From a checkpoint of a small image classifier.
Training: muon at rate 0.0019, 22800 steps, batches of 128.
Rows from block 4 of a small image classifier, named by matrix and row number. Each number is 128 + 32 x the weight over its row's rms, rounded and kept within 0 to 255. All counts start at 0.
After each channel's rows are labels from the 100 images, of 14976, where the channel reaches its highest value: "place" is the part of the image that holds the peak; "peak on" is the class under the peak. Only what is clearly more common there than usual is listed. The data: simulated grey scan slices of phantoms with and without marks.
# pw: pointwise conv (model.blocks.4.pw.weight, 384x384x1x1), inputs 77-153

pw.233 [153 112 205 156  85 145 150 159 144 177 163 147 121 150  43 190 171  66 124 112 160 198 160 140  97 113  71 115  92 162 129 149 158  94 116 129  71 119  30 130 136  88  90  80 202  79 176  75 126  79 117 207 145  97 134 157 121 100 131  76 106 125 102 111  67 157 121 103  95 170 170 147  96 166 108 112  98]
place: middle right; centre
peak on: organ

pw.129 [169 133  96 147 144 182  98 141 119 164 180 173 148 101 165 110  95 118 125  79  91 126 150 144 140  85 125 143 134  80 116 107 154 121 121 107 109 130 114 130 157 133 109 105 144 137 138 108 146 118  94  82  55 138 118 144 122 119 123 190 137 173 121  89 110 114 152  96 111 191 189 140  89 108  95 166  56]
place: centre
peak on: organ; mark

pw.287 [109  90  97 188 147 153 125  23 150 152 121 149 138  92  68 142  92  64 111 113 128 120 144 102 153 133 140 148 173 155 119  90 138 142 161 167  47  67 126 140 133 151  57 137 169 102  90 159 125 147 155 114  90 141 130 118  94  67  77 134 172 109  82 144  94  89 102 144 117 130 120 148 104 138 100  96 102]
place: middle right
peak on: soft tissue

pw.43 [136 124  65  95 134  91 150 171 124  80 151 153 126 127  63  89 111  91 113 131 176 119 146 121 150  92 118 164 129  64  85  85 140 131 120 143 172 147 116 155 179  86  88 150 108 115 173 159  82 127  90 112  81 135 109 115 126 120 135 142 155 152 125 162 118  79 116 166 150 133 164 125 144 185 174 119 106]
place: middle left
peak on: organ

pw.183 [111 135  98 157 112 174 194 191  86 128  95 143 111  84 128  89 147 165 129 100 106 140  89 102 103 188  96  89 149 188 155 183 138 123  77 158 102 128 107 134 155 115 156 150 101 160 135 133 106 130 121 111 154 128 120  67  92 102 123 138 195 168 119 121 156 164 161 176 126 170 186  77 116 116  67 107 130]
place: centre
peak on: organ

pw.251 [131 140 116 117 113  77 107 129 150  95 119 112 116 135 127 108 109  96  75 104 116 127  74 133 126 141  95  51  65 114 104 129 132 134 104 209  75 126 123 151 100 172 181 176 107 140 144  88 105 113 116 129 155 112 135 149 151 153 147 137 134 162 103 120 175 158  87 107  98  88 206 138 107 107 110 147 172]
place: middle right
peak on: organ

pw.168 [149 170 155 111 131 180  97 163 117 147 157 179  84 120 136 121 159  84 123  63 131 162 170 132 151 143  83 110 148 125 121 122 131 108 139 101 129 133 142 133 163 130 105 120 255 158 175 128 102 131 136 163 157 124 161  42  92 160  87 111 112 119  98 172  86 154 173  72 188 178 108  97 167 192 109 121  89]
place: centre
peak on: organ; lung or cavity

pw.86 [ 77 143 152 155 157 146 155 128 121 131 118 130 136 128 116 137 150 112 164 102 113 171 101 107 194 147 139 131 156  84 124  70 109 107 141 120 166 115 129  90 225 119  82 145 124 144 150  71 130  93 153 155 109 160 116  92 153 172 139 147 178 155  71 148  98 106 115 128 123 133 125 145 136 117 164 138 107]
place: middle left; centre
peak on: organ

pw.75 [181 172 146 124 108 116 198 119 179 136 131 138 115 166  66 143 130 114  95 157 110 137 124 161 166 117 147  97 142 164 118 150  64 124 159  96 106  94 153  98 141 100 131 160 118 158 112 203 138 111 130 131 105  74 145 161  73 118 147 163 121  70 120 198 100 106 126 110  86 154 110  91 142  94 149 109 143]
place: bottom centre; top centre
peak on: organ

pw.188 [106 148 142  88 144 215 145 151 100  87 181 111 126 185 137 131  91  78 124  81 115 120 126  69 129 135 155 115 113 107 197 143 104 142  92 119 104 136 125 108 132 151 137  80 111 138 120  86  90 104 170  88 167 141 120 113 136 160 122 152 140 133 126  89 128 103 113 172 179 140 139 150 182 138 117 196 133]
place: middle right
peak on: organ

pw.206 [138 117 178  67 183 147 146 124 127 181  86 152 132 149  97 125 110 171 132 108 103 125 150 124 132 121 112  77  81 131 123 151 105 139 182 160 198 217 137 131 104 115 146 161 113 130 144  89 134 134 105 135 171 212 111 157 161 130  83 134 139 123 168 118  96 131 131 140 121 161  76 124 103  91 148 113 138]
place: bottom right; top centre
peak on: soft tissue

pw.88 [115 123  93 141 153  77  99 158 187 160 131 103 116 125  67 137 152 104 160 184 185 107 111 156 127  99 136 153 125 138 122 167  58 101 115 154 153 133  89 140 111 106 143 146 117 111 129 185  76 162  88 136 178  88  81 111 163  62 137 118 109  99 123 132 105 126 111 148 113 160 150 114 109  87 125 130  98]
place: centre
peak on: bone

pw.269 [171 216  92 101 113 122 117 156 121 124 173  94 143 114  84  35 142 103 162 175 183 140  99 104 119 124 104 141  87 112 118 121 162 163 160 100  47 120 137  94 116 116 106 180 148 119  80 142 103  89 123 100 165 151  98 123 133 113 125 103 213  51 105 126 141 147 120 118  57 115 127 156 110 132 115 143 138]
place: top centre; centre
peak on: organ

pw.222 [173 102 157 124 109 153 170 153  92 219 155 164 121 140 141 107 132 159 127 133  77 104  86 164  98 178 109 152 158  73 164 150 127 169 136 124  96  80 199 133 152  99 162 129 133  98 106 209 164 129 134 109 152 171 163 108 145 125 145 127 154  72 179  89 140  97  67 105 108 102 144 134 136 146 118 164 158]
place: bottom centre; centre
peak on: bone

pw.98 [110 156  97  99 169  99  47 151 130 142 150 130 151  92 172  72 146 148 128 175 128 169 154 144 138 194 135 146  80 179 110 188 166 119  99 161 114 158 217 129 106 143 123 159 108 141  77 109 111  91 156 131 100 111 182 134 104 114 160 129 105  67 147  96 174 115 139 150 100 123 107 127  61  81 140 174  94]
place: top centre; centre
peak on: soft tissue; lung or cavity

pw.344 [157 129 107 203 176 193 150 138 107 111 154  87 148 153  89 133 140  97  80 122 180 150 109 157 109 148 133 187 111 105 117 161 113 125 144 102 131 135 122 136 139 189  90 150 193 122  97  98  86 128 133 132 122 141 163 129 115 122 113 141 149 129 121 135 118 208 115 137 168 123  93 147 103  73  72 116  31]
place: centre; middle right
peak on: lung or cavity

pw.349 [ 78 103 124  89 134 106 106  92 149 124 129 129 176 212 164 149 104 149 125 144 161 139 148 138 154  70  95 192 120 117 118 132  86 118 151  59 173 154 176 122 114  94 117 104 154 140 183 119 132  95  79 108 139 105 123 126 113 143 129 171 151 162 138 171 112 107 110 149 137 116 167 115 123  83 124 168  94]
place: middle right; centre
peak on: organ; lung or cavity

pw.220 [115 100 158 110 139 163 108 121 128 109 119  90 126 138 115 146  92  63 148 107 178 184 146 144 174 132 110 122 116  54  49 123 146 191 120 134 154  72 123 135 161 122 132 166  41 166 122 115 103 160 158 140 112  58 124  89  73 115 132 184 130 120  85  82 100 169 165 143 172 115 122 129 134 114 100 132 125]
place: centre; middle right
peak on: organ

pw.266 [160 154 142 130 128 132 111 114  84  97 169 151 134 116  91 135 175 130  62 135 153 103 183 102 171 142  99 106 157  99  81  68 175 123 163  62 115 150  96 104 127 152 124 115 131 142 148 110  95 116 136 118 178  81 142 103 118 191 144 123 138 125  99 116 139 177  82  94 115 112 117 113 153 158 131 111  96]
place: middle left; centre
peak on: organ

pw.312 [129 148 109 187 145 165 135 103 125 151 121 155 137 129 158 140 174  87  81 153  87 115  83  80 126 137 100 108  73 159 121 103 160  93 122 173 103 103 127 115 161 143 132 114  88  98 107 142 104 133 162 117 146 126 155 131 135  54 215  75 156 101  56 167 113 161 129 115 146 104 177 133 163 134  46 128 172]
place: middle left; centre
peak on: organ

pw.328 [133 106 133  99  95 122 165 114 160 147 155 115 199 139 127 141 139 126 132 199 128 104 131  95 132 173 137  80 167 216 113 159 176 161 107  77 124 174  88 142  79  97 161 164 101 123  71 171  79 127  62 138 200 127 114  81 183 116 118 137 100 113 194 100 109  96 157 137  57 143 106 163 155  91 110 102 167]
place: centre
peak on: bone

pw.78 [129 171 143 145  74  98 122 183  85 125  75 155 133  90 122 118 157  95 167 131 117 105 156 109 165 123 127 138 130 154 113  64 125 138 145 128 134 172 157 138 107 146 126 100 121 166  73 197  94 159 102 141 141 149 157 157 102  72  60 125 171 201  84 143 143 121 142  86 112 132 162  94 128 167 119 188 120]
place: centre
peak on: organ; lung or cavity